config.toml
dataset = "numbers of one to four digits printed on busy colour backdrops"
train_examples = 147500
image_size = 32
crop_scale_min = 1
translate = 0.06
color_jitter = 0.2
norm = "batchnorm"
activation = "elu"
attention = false
upsampling = "nearest_conv"
init = "kaiming_normal"
beta2 = 0.999
batch_size = 256
final_lr_fraction = 0.01
warmup_steps = 480
Rows from block 5 of a small image deblurring model, named by matrix and row number. Rows with one number belong to one channel. Each number is 128 + 32 x the weight over its row's rms, rounded and kept within 0 to 255. All counts start at 0. After the name is the row's rms in percent of the matrix's.
After each channel's rows are labels from the 100 images, of 14848, where the channel reaches its highest value: "responds to" is what is common among them. Only what is clearly more common there than usual is listed. The data: numbers of one to four digits printed on busy colour backdrops.
# convs0: first 3x3 conv (model.enc.2.1.convs.0.weight, 192x192x3x3, each kernel summed), inputs 0-95
# convs1: second 3x3 conv (model.enc.2.1.convs.1.weight, 192x192x3x3, transposed, each kernel summed), outputs 0-95

convs0.162 113 [145 146 145 120 140 115 133 138 129 154 157 176 140 107 120 197 151 144 159 146 132 173 176 185 132 147 134 192 149 105 113 150  73 119 166 171 110 153 105 143 153 159 157 145  93 128 158 144 152 123  87 112 115 126 119 141 154 153 128  65 144 146 143 110 157 194 141 134 147 199 107 171 150 173 189 157 185 170 109  74 121 114 150 110 182 179 199 155 172 152 135 168 126 150 169 148]
convs1.162 116 [ 91 118 172 114  81 121 140 140 105  79 140 123 127 131 156  84 146 101 129  94 138 170  90  95 141 179  88  75 100 158 168  97 120 141 154  90 131  70  86  79 147  90 128 176 171 111 121 150 121 136  96  83 143 130 113  87 151  95 157 153 137 131 144 161 143  85 122 145  65  70 149  77 110  82 150  83  95 139 125  84  99 111 110 181  66 170 106 163  86  93 158  99 151  97 129  86]
responds to: bold; orange ink

convs0.32 086 [155 100 151 164  97 148 154 115 139 149 101 147 166  62 154 166  95 197  81 167 120  83 105 109 115  88 116 138 114 148 117  78  92  99 122 143  90 160 106 139  80 142 114 125 118 117  79  49 122 128 151  90  74 147 100 143 138  98 108 115 149 149  97  59 117 144 103  72 143 101 128  92 195 184 134 171 138 138 101 113 112 130 122  86 120  95 162  58 120 140  81 112  98 147 176 166]
convs1.32 063 [126 167 124 117 139  59  61 188 135  90 145 174 122 130 150 117 103  81 182  97 180 127 175 168 127 172 126  91 173  68 126 123  78  80 144 110 161 119 117 118  79 145 103  77 104 136 117 111 140 141  75 142  95 135 150 154 104 125 145 113 134  89 185 190 164 145 164 116  88 131  88 181 137  99 132 132 155  99  93 131 107 121 109  80 148 105 141 165 104 106 116 164 125  82 127 152]
responds to: orange ink

convs0.34 088 [106 111 112 111 150 142 145  80 102 112  73 109  88 102  88 168  65 189 145 135 137 111 119 147 145 104 107 128 150  95  67 108  99 120 117 140  86  97 108 173  79 126 120 111 142  80 101  72 117 110  96 107 128 115 138 117  97 156 121  91 141 158  92  89 113 176 107  58 134 102 153 111 123 116 135 118 131 139 118 130 135 125  62  84 135  52 103 104 196 144 101 112  93 160 132 157]
convs1.34 071 [202 113 100 147 144 139 134 152 173 140 115 175 154 117 140 139 153 115 150 125 154 108 127 135 161 144 147 139 142 115  98 152  96  95  80 147 161 146 130 172 114 160 145  63  66 189 157 142 158 171 114 158 136 171 138 181 143 153  91 116 166 126 142 104 187 196 188 127 121 106  97 167 163 138 119 179 178 133 121 174 147 179 156 146 114 128 124 135 120 121 105 194 101 117  95 143]
responds to: white ink

convs0.154 116 [140  96 161 133 127 110 133 125 125 135  90 170 154  90 114 170  74 180 135 125 158  85 132 147 134  79 144 119 126 168  92  71 124  85  94 129 138 155 115 149  89 125  87 147  75 111  58  59 113 133 188 120  91 106  81 155 118  90 113 123 145 112  87 102 100 174  90  92 160 103 134  83 156 151 158 185 134 146 100 121 148 180  92 130 127 106 103  73 156  96 130 167 119 124 215 147]
convs1.154 070 [133 148 101 127 110  77  86 141 172 141 163 157 171 137 131  91 121 116 158 156 166 138 149 176 139 189 137 129 166  86  99 117 145 148 143 153 109 128 100 142 111 100 125 161 110 141  81 117 185 154 129 117 157 147 154 173 129 159 144 112  82 135 166 126 226 151 174 110 119 127  78 146 131  82 140 137 159 139  65 143  61 137 125 138 102 140 137 142 149 135 119 169  88 112 213 125]
responds to: white ink

convs0.7 089 [126 142 109 128  53 151  89 119 124 139 105 111 121 152 132 146 118  86 140 122 122  91  99  42 115 127 115 117 107  95 133  89 174 160 140 133 172 212 124  89 124 111  98  77 119  79 105  88 127 135 195 159 102 133 116 101  91  85 139 136  87 120 112 114 123 128 140  99 185 102  98 121  83 158 125 100  63  58 163 193 138  94 132 161 132  66  56  86  84 132 124 154 150 127 110 114]
convs1.7 121 [115  78 189 132  98 137  67 144 118 165 140 125 157 165 121  51  95  96  94  98 162 138 145 134  98 183 105  83 148 114 123 105 128 134 102 109 109  56 135  67 105 139  83 182 153 156 153 206 150 100  87 136 137  90 207 125 137 126  89 137  87  96 135 120 170 157 131 129  69 104 106 154 119  81 159 142 114 104 132  93  94 108  97 163  61 122 129 161 119  91 143  60 149  71 155 109]
responds to: yellow ink

convs0.146 080 [177 149 106 169 130 139 109 138 134 145 109 128 169  95 173 152 126 154 113  97  84  77 148 134 125 106 101 126 108 114 102  94  98 100 178 140  96 125  87 116 137 118 129 152 100  97  64  80 171  78 138  93 112 123 135  65 159  61 106  77 123  82  94 126 158 159  83 115 135 103 137 141 130 133 139 168 101  62  82 133  96 112 117 107 144 117 101 131 130  69  83 141  77 140 168 148]
convs1.146 081 [117 172 140 142 145 139  67 137 189 156 119 155 161 154  99 114 117 162 155 137 156 128 179 172 111 159 156 143 167 111  89 115 178 105  81 133 160 104 109 117  86 126  61 155  92 167 108 156 193 143 116 154  86 145 136 167 108 156 125 120 100  93 145 128 163 200 129  87  83 163  61 181 184 145 147 169 157 123 140  78  66 118 134 119 115  59 164 110 124 153  80 117 139  86 180 151]
responds to: length: one; orange ink

convs0.111 086 [147 137 156 143 138 128 165 170  92 113  85 147 127  45  97 156  95 143 152 128 117  97 121 140 131  99 121 115 147 122 110  75 105  73 139 123 104 159  78 134  66 125 150 150  97 118  56  97 116 155 103 143 113  96  77 103 127 100 137  57 119 154 106  83 124 169 107  58 143 146 117 115 164 183 190 216 134 125 101 123 140 126 153  55 149 132 144 121 159 121 153 158 111 149 169 110]
convs1.111 088 [140 154 106 125  77 101 141  74  90 102 171 127 126 113 172 119 150  92 123 132 106 141  89 122 120 171 122  90 115 157 158 153 128  78 129 176 110 131 137  79 191  79  79 199 155 103 100 160  97 137 175 163 136 152 143  99 132 119 175 172 148 131 120 194 132  98  86 152 142 128 168 125 105 100 114  95 110 101 129 151  95  73  56 147 146 113 105 175  76 142 103 111  70 131  97 156]
responds to: red ink

convs0.123 119 [130 132 199 138 184 137 141 135 168 148 136 172 141 154 127 158 146 176 135 126 132 142 188 180 176 107 110 150 140 142 124 160 132 174 113 164 123 119 143 191 139 149 147 122  82 128 193 125 163 157 139  94 115 116 119 184 184 121  87 100 129  96 149  86 110 151  96 109 112 154 104 154 139 173 161 194 184 186  97  81 155 163 158 130 156 172 161 155  99 140 175 162 131 131 232  75]
convs1.123 140 [ 90  73 148 122  88 154 119 112  89 129 155 103 161 128 163  84 144  99  95  75 121 187 135 121 121 130  93  82 122 149 160 146 119 176 145  94  76 116 123 108 127 111 155 166 169  99 169 121 123 141 138  96 172 114 130  85 179 114 126 149 128 123 145 167 139 113 125 183  95  88 162 100  91  82 136  97  92 119 107 130 118 125 107 137  68 153  75 163  95  93 149  83 134 146 142  90]
responds to: bold; orange ink

convs0.167 067 [153  86 117 129 127 144 151  98 155 183  83 116 171  97 131 197  93 151  85 168 105  91 155 103 137  69  84 131 114 139  92  92 164  87 116 123 117 132 104 133  74 133 112 140 153  90  69  53 176 146 192 116 112 130  91 151 132 126 119 110 147 134 119  76 103 235 139  89 117  82 137  98 167 136 154 110 136 118 114 165  94 126 135  96 108  95 134  98 152 153  79 154 122 159 141 141]
convs1.167 060 [147 106  60 175 147 101  86 162 110 122 121 140 132 160 109 105 113  60 182  86 172 121 194 142 109 165 115 109 136  83  97 151 134 152 116 166 162 130 106 140  93 124  92  89  72 162  93 143 143 149 129 156  97 147 117 181 147 125  84 122 154  88 151 129 179 150 155  97 125 117 109 125 149 121 151 148 117 117  92 143  74 153  99  94 129  58 145 102 118  75 113 121 124  62 203 125]
responds to: on a plate; length: four; black ink

convs0.0 098 [112 136  99 108 118 102 156 113 138 138 102 106  82 166 143 106 131 122 132 123 188  92  49  72 107 108 105 106 122 125 124 106 209 141 125 122 139 162 135 129 120  64 100  53 138 121 103  98 106 175 154 136 137 148  72 113  94 100 151 211 111 120 127 140 112 113 135 136 140 108 107  98  82 116  51  93  94  86 172 172 146 124 151 154  78  65  74  95  93 115 110 144  89  94  98  82]
convs1.0 088 [141  87 160 136 107 106 109  98  70 181 141  75 180 115 147  85  99 131  35 147 165 143 154  83  63 163 149 110 145 158 173 150 120 111  93  90  65 106 143 110 158 166  98 153 188 121 204 180 124 116  94 135 133 131 198 100 150 137 140 161  80 111 138 143 118 126  99 159  86 113 195 107 129  96 100 122 152  94 124 123 119  79 104 177 124 124 114 113 159 142  94 107  97 122 120 136]
responds to: on a plate

convs0.174 090 [159  73 121 118 145 113 153 124 133 161  71 153 140  94 121 158 104 175 110 158 110  60 116 104 136  54 115 158 108 163  96  91 135  77 109 124 123 138  92 144  75 128  88 118 117  86  69  38 104 151 178 104  98 132 109 139 121 115 118 119 123 122  92  81  99 128 111  99 155  82 128  60 118 169 109 185 125 133 110 152 137 151  95  95 100  82  99  60 110 131  86 138  92 141 148 144]
convs1.174 068 [143 173 149 175 124 129  49 176 183 155 139 150 151 158 153 110 109 103 159 135 187  93 149 126 122 219 118 109 140  59 145 135 132 143 114 141 151 103 106  94 143 165 120 117  96 162 149 164 156 115 107 145 123 142 160 185 145 137 116 114  92  85 149 121 211 159 147 119  88 134 135 154 142 138 146 155 118 136 100  57  81 145 113 152 115 129 120 104 116 102  99 143 131  75 175 101]
responds to: white ink

convs0.104 084 [171  96 109 153 122 136 162 119 155 194  94 122 173 103 152 165 135 218  91 148 108  76  95 104 128  86 115 149  85 181  96  94 158  94 120 140 120 188 138 125 105 138 131 130 106 119  75  43 154 108 193 102 115 182  40 154 144  78 111 153 156 139 121 104  90 164 113 117 159  67 134  51 148 167 119 149 118 156 112 176 136 158 134 134 117 125 132  92  98 109 135 175 125 134 172  85]
convs1.104 070 [103 150 100 150  99 153  71 174 139 102 151 179 140 115 100 104 112 116 160 119 188 120 129 176 129 162 120 111 100  63 121 114  97 109 165 129 153  75 105 105  99 159 102 145 148 158 121 169 137 183  55 137 130 100 185 153 132 142 112  64 106 102 142 109 196 150 162 141  88 139  80 196 126 143 154 141 113 124 103  75 114 139 107 110 100 112 133 135 146 112 131 122 158  88 194 137]
responds to: on a plate; length: four; orange ink

convs0.51 086 [152 144 115 103 143 126 136 100 120 157  83  97 122  82  95 142  85 108  96 121 111 102  73  39 102 134 156 120 189 165 117  75 183  83 120 129 163 199 112 127  93  55  94 138 129  98  76  76 138 168 165 138 107 128  86  82 102 112 164 165 136 151 111 115  95 113 142  99 143  77 137 142 106 120 113 116  95 137  92 152 115  91 111 171  93  81  97  77 150 145  94 130 133 128 115 147]
convs1.51 097 [ 98 101 136 145 101 126  82 125 105  96 151  93 108 189 151  95 125  98 104 104 191 136 117 139  98 199 113  83 103  70 152 138 115 113 113 150 127  89 124  68 151  92 103 199 155 120 103 158 111 145 118 135 180 123 184 122 141 114 144 120 119  46 132 145 164  78 107 150 142  87 122 151 109  52 160  73  97  82 115  87  67 104  59 145 114  83  98 142 112  85 132  88 109  88 150 109]
responds to: length: four; on a plate; black ink

convs0.86 115 [ 72 136 120  98 135 121 137 108 112  68 102 110  85 145  97  76 137 122 116  84 148  92  88  60 127 104 111  38 144 144 139 114 157 137  83  84 168 151 125 148 117 104  92 119 120 144  85 104  56 170 171 152 103 156  88 103 123 135 155 190 117 127  94 127  99  87 137 107 107  90 124  67 121 140  78 121  85 123 158 142 124 132 108 175  93  96  55 120 103 119 121 150 140 101 109  85]
convs1.86 094 [178  87  92 146 142 111 142  74  81 175 139  60 141 139 121 142 116 106  22 107 158 124  93  88  57 133 119 115 135 160 128 126 104 123 112 115  62 143 147 135 115 149 147 190 169 109 184 128 129  87 111 119 142  98 132  78 142 118 129 153 135 108  72 126 119 109 107 137 134 115 182 114  82 111  95  98 105  90 104 139 130  76  91 141 127 108 109 102 135 143  78  83  69 150 126 143]
responds to: length: four

convs0.139 088 [147 105 145 149 102  92 194  64  66 121  91 133  89  86 117 143 139 155 107 113 157 134 110  94 116 104  87  84 162 172 156  69 128 140 116 118 132 164 147 124 128  88 137 111  83  86 122 114 121 141 175 117 102 177  76 111 139  77 197 190 134 115 107 153 112  48 123 101 130  82 121 104 141 132 125 141  86 132  85 133 207 151 128 179  85 108  77 117 138 115 154 148  78 170 135 110]
convs1.139 117 [130 109 158 192 100 160  71  89  88 117 155  99 161 155 143  88 163 121  74 129 157 139 123 129  97 177 104  86 132 135 151 147 114  99 134 141 119  84 170  72 154 107  82 194 134 136 117 181 104 109 124 178 151  81 181  89 147 110 100 136 103  88 155 167 135 101 111 139 141  91 143 133 101  93 126 119  90  83 134  97  83  77  75 181  94 131  94 143 105 117  91  88  94  77 141 128]
responds to: on a plate; length: four

convs0.73 072 [166 107 126 149 126  90 155 119 142 138 112 143 127 115 118 152 120 150  78 125  86  93 127  86 147  94  98 107 139 180 127  85 125 119 158 177 118 139  71 120  84  92 113 135 139  85  86  41 132 117 134 134 120 116 128  82 109  81 108 117 136 114  83 114 106 167  99 143 145  85 138 135  96 111 115 133  86 102  73 149 124 149 106 161 104 100  53  93 128  66  83 146  65 193 145 121]
convs1.73 076 [118 158 165 146 176 152  60 181 187 111 134 151 178 167 105 111  99 120 146 127 173 114 165 153 145 182 160 169 158  98 118 157 143 138  98 149 159 123 133 139 106 143 128 128 142 169 142 148 146 133 122 151 108 102 171 189 158 152 136 115  65  96 163 100 209 192 130 123 100 138  78 177 173 129 165 160 153 145 106  95  69 155 147 101 111 107 161  99 124 154 103 148 156  88 116 149]
responds to: purple ink

convs0.159 106 [164  92  96 144 136 156 101 137 109 133  72 147  89  90  99 150 108 186 122 122 124  79  92 135 131  48 104 138 106 143 115  73 110 118 128 118 103 121  89 106  72 120  98 111  97 121  94  46 130 131 159 117  91 112  87 141 100 107 100 125 127 127  92  69  98 139 112  48 148  96 124  73 111 120 116 153  93 149 116 164 137 190 113  62 111  62 117  89 121 122 116 143 114 136 174 158]
convs1.159 074 [148 137 149 124 107 141 137 151 157 139 115 125 160 114 129 109 150  85 131 147 195 114 184 150 114 169 158 107 159 104 157 135 147  85 113 137 138 101 112 152 122 145  96 121 112 172 147 168 186 188 122 135 117 183 164 145 136 172 146 118 152 137 140 153 205 144 158 141  62 117 104 185 156 132 145 127 173 153 107 117 107 140 202 121  88 130 162 120 153 124  94 181 118 105 122 114]
responds to: white ink

convs0.16 109 [175  94 157 134 145 156 104 128 149 164  85 195 171 107 144  90 115 155 119 106 113  74 116 154 149 114 128 121 151 162 117  84 134 108 125 101  92  90 113 126  95 132  99 145 102 140 105  81 164 113 138 135  88  96 103 134 108  81  78 118  96  76 100  99 102 159  90  71 130  96 105 118 133 143 160 195 133 156 112 124 118 164 104 114 126 119 133 124 129  99 112 113 123  96 225 118]
convs1.16 068 [134 153  97 140 120  79 154 177 109 124 157 140 134 140 130 154 128 100 172 124 125 129 147 189 138 169 167 107 131  97 127 136 107  99 127 108 160 104  81 107 141 108  88 178 157 133 144 105 121 198 104 107 103 126 149 143 130 163 189  87 139 135 131 179 125 140  98 108 101 129 149 176 183 140 184 117 118  95  64 136 140  86 109  81 126 107 141 130 153 124  97 184 102 134 185 179]
responds to: red ink

convs0.181 101 [123 152 126 158 114 101 178  97  37 148 131  94 130  64  98 187  89 168 106 138  98 141 163 142  84 104 136 134 110 110 146 118  94 116 127 184 100 123 143 129 120 166 176 182 117  94 104  84 108 128 110 103 137 103 105  88 186 120 132 121 135 164  98 112 157 138 107 122  86 133 123 145 139 134 174 137 113  97  80 102 148  86  97 105 131 155 119 167 196 152 134 129  73 159 109 152]
convs1.181 102 [140 126 175 176  99 127  89  72 130  94 152 128 183 157 169  90 174 163 122 127 122 132  94 121 111 166 131  93 130 144 146 174 137  87 106 139 168  66 182  80 174 124  89 176 145 154  90 173  79  97 151 154 150 137 159 125 173 140 139 194 107  90 171 167 120 107 112 151 100 113 114 147  94 106 114 117 125 136 154 113 100  85  81 164 118 141 109 175  85 112  93 119 131  81  96 135]
responds to: on a plate; red ink

convs0.28 069 [149  85 176 177 179 101 141 102 108 146  68 114 173  99  85 136 122 148 103 130 142  87 135 125 168 148 130 170 146 136 103 132 163  62  93 133 138  61 103 164 104 133  72 121 144 114 151  69 179 186 118 112  95 108 101 167 131 159 102 100 152 123 123 125 115 171 116 116 193 105 140  93 179  85 130 109 162 163 133 105  99 145 119 166 150 150 148 116 149 147 120 159 116 132 116 103]
convs1.28 062 [162 154  87 149 118 118 131 143 165 135 134 167 114 134 150  92 133 103 131 102 191 138  73 149 133 137 127 139 110  10 122 149 104 184 150 167 131 170 148 152 134 134 150  72  88 148 143  90 131 136 140 155 134  78 151 169  91 122 100 105 132 128 180 108 206 125 177 123 123 149  55 163 128 114 121 137 122 158 129 133  97 164 147  72  68  92 149 117 125 113 117 129 130 127 184 120]
responds to: length: four

convs0.125 100 [222  93 186 144 121 120 136 156 126 162  91 147 176  98 118 128 137 150 138 153 133 123 128 167 169 116 140 179 154 110  95 106 115  97  88 160 106  96 102 164  89 140  87 137 113 125  93  85 156 131 119 124  89 110 118 134 121 163 105 103 123 137 142  81  98 203 128  48 165 140 118 123 161 194 172 177 177 176  91 139 123 126  85 119 139 116 176 111 162 144 134 130 121 108 185 124]
convs1.125 068 [144 139  73 113 104 109 124 142 166  40 110 154  77 154 150 139 150 145 211  73 153  99 103 202 153 124  94 162 100  50 125 155 109 110 106 118 131 169 133 169 112  80 151  64 101 173  95  65 158 136 104 132 157 206 107 164 107 142 134 109 146 140 149 141 123 149 153 143 161 107  74 101 107 148 158  89 136 131 136 194  78 161 107  82 128  77 122 149 105  97 155 158 125 141 154 125]
responds to: length: four

convs0.53 071 [167  79 110 123 169  86 171  90 127 206 117 122 139 106  83 183 105  76  95 140 172  65  77 112  99 146 147 159 169 120  70 106  98 117 105 207 102 120 110 166 110  81 107 119 177  97 140 129 145 150 129  80 103 110 128 131  88 121 169 107 138 150  89 113 126 181 125 107 149  80 162 100 141  82 105  90 133 124 149 167 103 127 102 163 112 140 138  84 127 160  63 164  69 161  86 145]
convs1.53 062 [119 142 125 119  96 137 102 187  97 138 125 143 144 160 152  79 116 113 186 107 182 131 121 141 141 164 118 127 143  86 119 138 171 102 123 143 105 119 136 127 145 137 119  54 139 176 131 120 138 152  87 145 154 172 151 170 141 114 110 142  98 108 175 113 175 179 159 135 127 123  31 178 129 108 156 153 143 159 173 137 120 216 119  92  89 111 137 165 138  98 123 142 159  57 123  77]
responds to: white ink

convs0.109 107 [121 124 142 137 174  91 177 152 125 101 148 146  75 137 116 201 145 139 149 126 172 191 182 151 192 113 139 133 129 111 143 150 128 176 146 190  97 160  96 166 128 140 160 133 103  77 155 106  82 133  86  91 129 138 111 108 135 136 168  69 165 159 122 116 132 166 164 130 114 144 150 127 146 137 185 145 148 147  84  89 175 155 158 139 138 184 139 154 156 167 170 182 136 176 155 120]
convs1.109 121 [ 97  88 167 147  94 142  99 133 115 106 140 118 156 143 158  86 152 125 102 116 163 159  92 108 107 183 115  83 100 187 162 118 141 120 157 118  94  69 147  77 143  87 148 165 190 135 121 186 115 105 149 120 162 142 153  94 150 134 132 177 112 107 141 165 141  77 118 179  83  59 158 104  98  84 122 115  89 132 162  90 102 111  68 156  83 152  87 161  99  91 128  67 130  89  97  89]
responds to: bold

convs0.78 098 [143 121 100 207 102 159 114 153 107 135 121 133 163  85 161 117 142 128  92 116  97 115 125 107 100 114  90  72 106 151 130 150  76 114 181 151  90 112 138  95 129 112 122 176 154 157 124 121 163  93 125 154 152  92  88  94 167  81  75  66  83 107 138 131 156 143  94 146 135  93 119 183 100 151 143 151  99  71  88 130 117 130  89  48 133 144 110 117 126  83  94 108  88 102 137 151]
convs1.78 089 [128 194 138 110 145 123 112 171 172 134 125 173 145 149 105 151 107 136 155 175 148 116 160 171 142 162 175 183 169 106  67 119 125 105  88 179 192 102 128 137 106 135  88 130 108 166 148 156 137 170  91 114  99 130 157 188 106 186 162 112 148 117 163  78 145 188 132  78 105 164  75 161 162 127 123 150 216 130 109 139 104 157 150  83 147 109 203 106 149 153 145 164 144 103 128 172]
responds to: orange ink

convs0.171 114 [146 120 160 128 169  81 195 145  86 132 150 134 104 110 103 187 139 129 144 130 182 191 180 143 128 141 149 157 154 143 109 173 130 116 139 179 134 174  94 147 149 160 144 142 102  91 149 118 117 169  71  73 116 169 122 130 140 165 178 135 168 161 163 125 130 165 199 121 130 161 126 129 165 151 160 115 188 135  86 120 158 129 146 150 140 144 148 142 165 156 173 178 124 167 163 123]
convs1.171 131 [ 95  80 169 138  95 133  99 108 109 114 140 102 137 152 161  74 159 115  83 111 137 167 109 103  89 180  98  84 119 184 172 129 136 130 139 111 105  76 154  82 136  93 140 169 185  94 123 170 107 107 111  98 160 118 158  97 161 120 110 152 116  92 147 170 168  92 102 169  98  72 178 115 100  75 128  92  92 119 128  86 117  99  94 169  75 168 101 178  97  86 132  79 112  94 130  70]
responds to: grey ink

convs0.190 115 [143  98 137 140 150  87 120 129 143 145 133 172 126 123 136 202 151 164 168 138 120 176 206 197 163 109  85 171 161  96 143 166 107 182 150 176  78  96 126 165 142 152 157 127 105  95 166 134 150 131  68  95 112  88  96 139 127 146 117  70 161 171 147 110 137 198 110 127 120 135  93 167 137 120 187 148 163 165  91  72 160 146 170  79 151 175 186 173 152 144 175 155 125 179 163 126]
convs1.190 128 [ 85  77 167 129  85 148 126 165 108 106 144 128 143 137 167  84 159 129 111 100 118 191 106 115 160 144 106  79  95 167 188 134 139 155 143  93 132 109 132 105 157 110 140 164 166 128 133 140 122 139 121  98 148 128 147 108 174 118 119 165 123 119 157 185 120  99  92 162  72  86 149  65 100 101 150 105  96 115 139  96 132 133 107 161  75 172  95 188  87  97 163 101 159 130  89  60]
responds to: bold; orange ink

convs0.140 106 [ 78 131  97  93 134 132 192  87  88  98 107  89  87  48  79 147  82 115 125 117 125 101 124  74 101 101 145  87 143 117 114  72 142  97 105 117 164 178 108 138 103  86 107 110 162  75  83  92  73 205 169 106  89 158 122  93  83 119 183 120 132 158  78 109  87  86 122 101  78  98 168  88 107  82 136 114 107  90 100 143 133  94  68 132 105 105  75  98 140 143 115 150 136 176 138 154]
convs1.140 092 [118 100 158 151 104 167  77 142 165 163 116 154 166 160 136  77 147 125 170 147 139  97 152 158 142 166 111  92 175  82 139 126 156 138 128 134 145  75 121  73 113 101  91 160 147 186 122 167 154 110 107 158 154  61 161 146 164 115  98 133  78  90 136 153 168 159 138 116 113  95 108 180 103 109 181 132 128 104 144  82  90 125  87 131 100 106 127 154 110 102 146  74 174  60 188  97]
responds to: length: four; the digit 8; the digit 5; white ink

convs0.60 091 [137 139  97 142 155 133 163 139 117 136  71 146  76  89 129 170  67 176 123 125 143  77 105 126 121  92 137 122 119 103  64  58 134 107 114 175  95 136 110 132  83 114  93 130 138  92  79  53  91 160 150 107 106 110 110 154 111  98 111 120 139 117 108  74  98 136 116  60 159 102 144  95 131 162 145 153 113 130 111 150 127 169  89 124 128  50  89  68 177 108  89 132 119 179 137 178]
convs1.60 079 [153 131 155 134 123 138  80 163 189 167  87 184 193 163 145  57 156 138 167 133 190 113 116 139 125 166 123 120 187 117 128 116 142 120 123 106 164 118 126 120 129 130 116 101  97 187 154 135 158 170 142 130 105 175 150 170 112 148 104 148 122  99 190 118 203 170 209 143  74 129 102 162 180 107 157 153 148 167 147 122 117 160 149 141  77 136 157 133 159 138 131 175 128  69 155 129]
responds to: white ink

convs0.155 080 [108  93 113 156 165 145 139 110  93 115  65 139 149  80  85 188  69 179 125 128 125  84 110 122 146  66 106 109 126  94 112  79 104  81 107 118 121 130  93 114  96 137  96 115  88 123  58  57 130 101 122 118  76 147  55 135  97  95 111 107 163 119 105  82  95 162 121  74 163  81 138  93 156 154 126 168 114 148  89 153 131 163 111 104 136  91 140  76 170 100  99 113  95 133 131 148]
convs1.155 062 [116 171 103 108 170 114  81 163 213 123 138 173 151 180 120 139 109 146 159 133 217 127 154 163 122 143 148 118 125 115 103 137 114  90 121 168 125 146 121 149 112 125 100  87  73 155 111 133 150 107  83 156 114 141 154 160 142 156 172 123 139  90 197 103 182 184 165 129 119 131  65 153 145  91 173 131 146 156 145 123  92 125 129 113 116  91 144 111 136 145 115 135 137  81 135 156]
responds to: white ink; pink ink

convs0.67 083 [194  62 111 101 110 108 156  99 128 170  86 112 143 123 105 109 109 139  85 142 158  85  82  89 118 120 166 173 123 154  79 110 136 108  62 134 145  95 112 161  79 105  86 132 114 103  95  95 148 132 152  85  84 144 132 150  93  94 126 116 145 112  92  93 143 133 118  98 165 100 151  94 161  72 120 129 120 164 108 171  55 124 121 143  81 123 149  62 133 138  74 126 137 127 148  75]
convs1.67 060 [135 118  93 135 116 109  79 173  86  90 146 149 140 146 134  87 123 122 195 165 194 135 181 147 156 147 108  86 165  60 154 116  91 109 117 140 126 100  96 127  87 104 149 112 135 139  91  96 117 150  99 135 135 119 116 182 180 121 128  52  96  94 173 136 145 150 161 107 124 122  90 156 161 110 157 145 147 107  99 138 104 132 115 100  66  98 154 152 116 129 135 164 142  74 176 121]
responds to: length: four

convs0.2 085 [141 101 121 115 143 109 158 116  88 138  72 164 115  77 132 155  78 128 128 105 113  77 117 125 152  95 123  81  96 115 108  58 125 113 135 110 102 118  70 123  82 105  70 137 130  90  71  68 105 144 123 108  98 110 102 123  98  96  96 134 143 115  69  91 103 129  76  79 160  85 147 124 117 132 137 176 118 121  90 127 132 159  48 122  87  86  90  69 134 101  94 148  77 166 133 152]
convs1.2 078 [126 165 129 139 124 149  48 198 184 115 148 151 160 174 120  96 112 102 151 128 193 100 128 133 118 179 170 140 166  93 104 147 169 104  79 165 151 111 101 134 121 149 104 107 119 172 139 166 146 164 118 151 149 129 182 168 127 174 141 124 106 101 151 125 209 178 153 128 101 143  95 167 155 120 155 161 156 137 131  96  88 125 116 129 161 100 174 136 119 132 101 158 138  90 140 136]
responds to: black ink

convs0.172 093 [179 102 125 143 106 121 141 108 176 150  84 141  87  93  94 137 115 185 107 133 143  70  88 152 103  76  98 159  89 167 106  97 124 161 142 136 123 107 143 129  62 137 129 101 138 120  85  65 130  83 185 113  90 116  40 162 103 112  60 141 115 130 110  78 100  72  80 105 184  92  97  79 145 114  96 141 116 128 113 156 164 181 100 105 137 108 115 114 121 129 119 130 115 136 141 118]
convs1.172 061 [154 118 134 191 127 119 137 112  82 120 131 158 172 134 162 132 120 108 151 122 180 112 117 119 142 183 142 147 172 106 110 141  92 142  84 117 136 158 133 138  97 166 148  94 151 184 143 157 159 146 108 175 127 134 182 161 124 155 122 139 149 162 176 135 159 156 141 132  84 124 120 170 158 122  89 176 150 128  56 162 122 115 151 135  95 155 184 134 138 151  96 147 107 104 100 162]
responds to: bold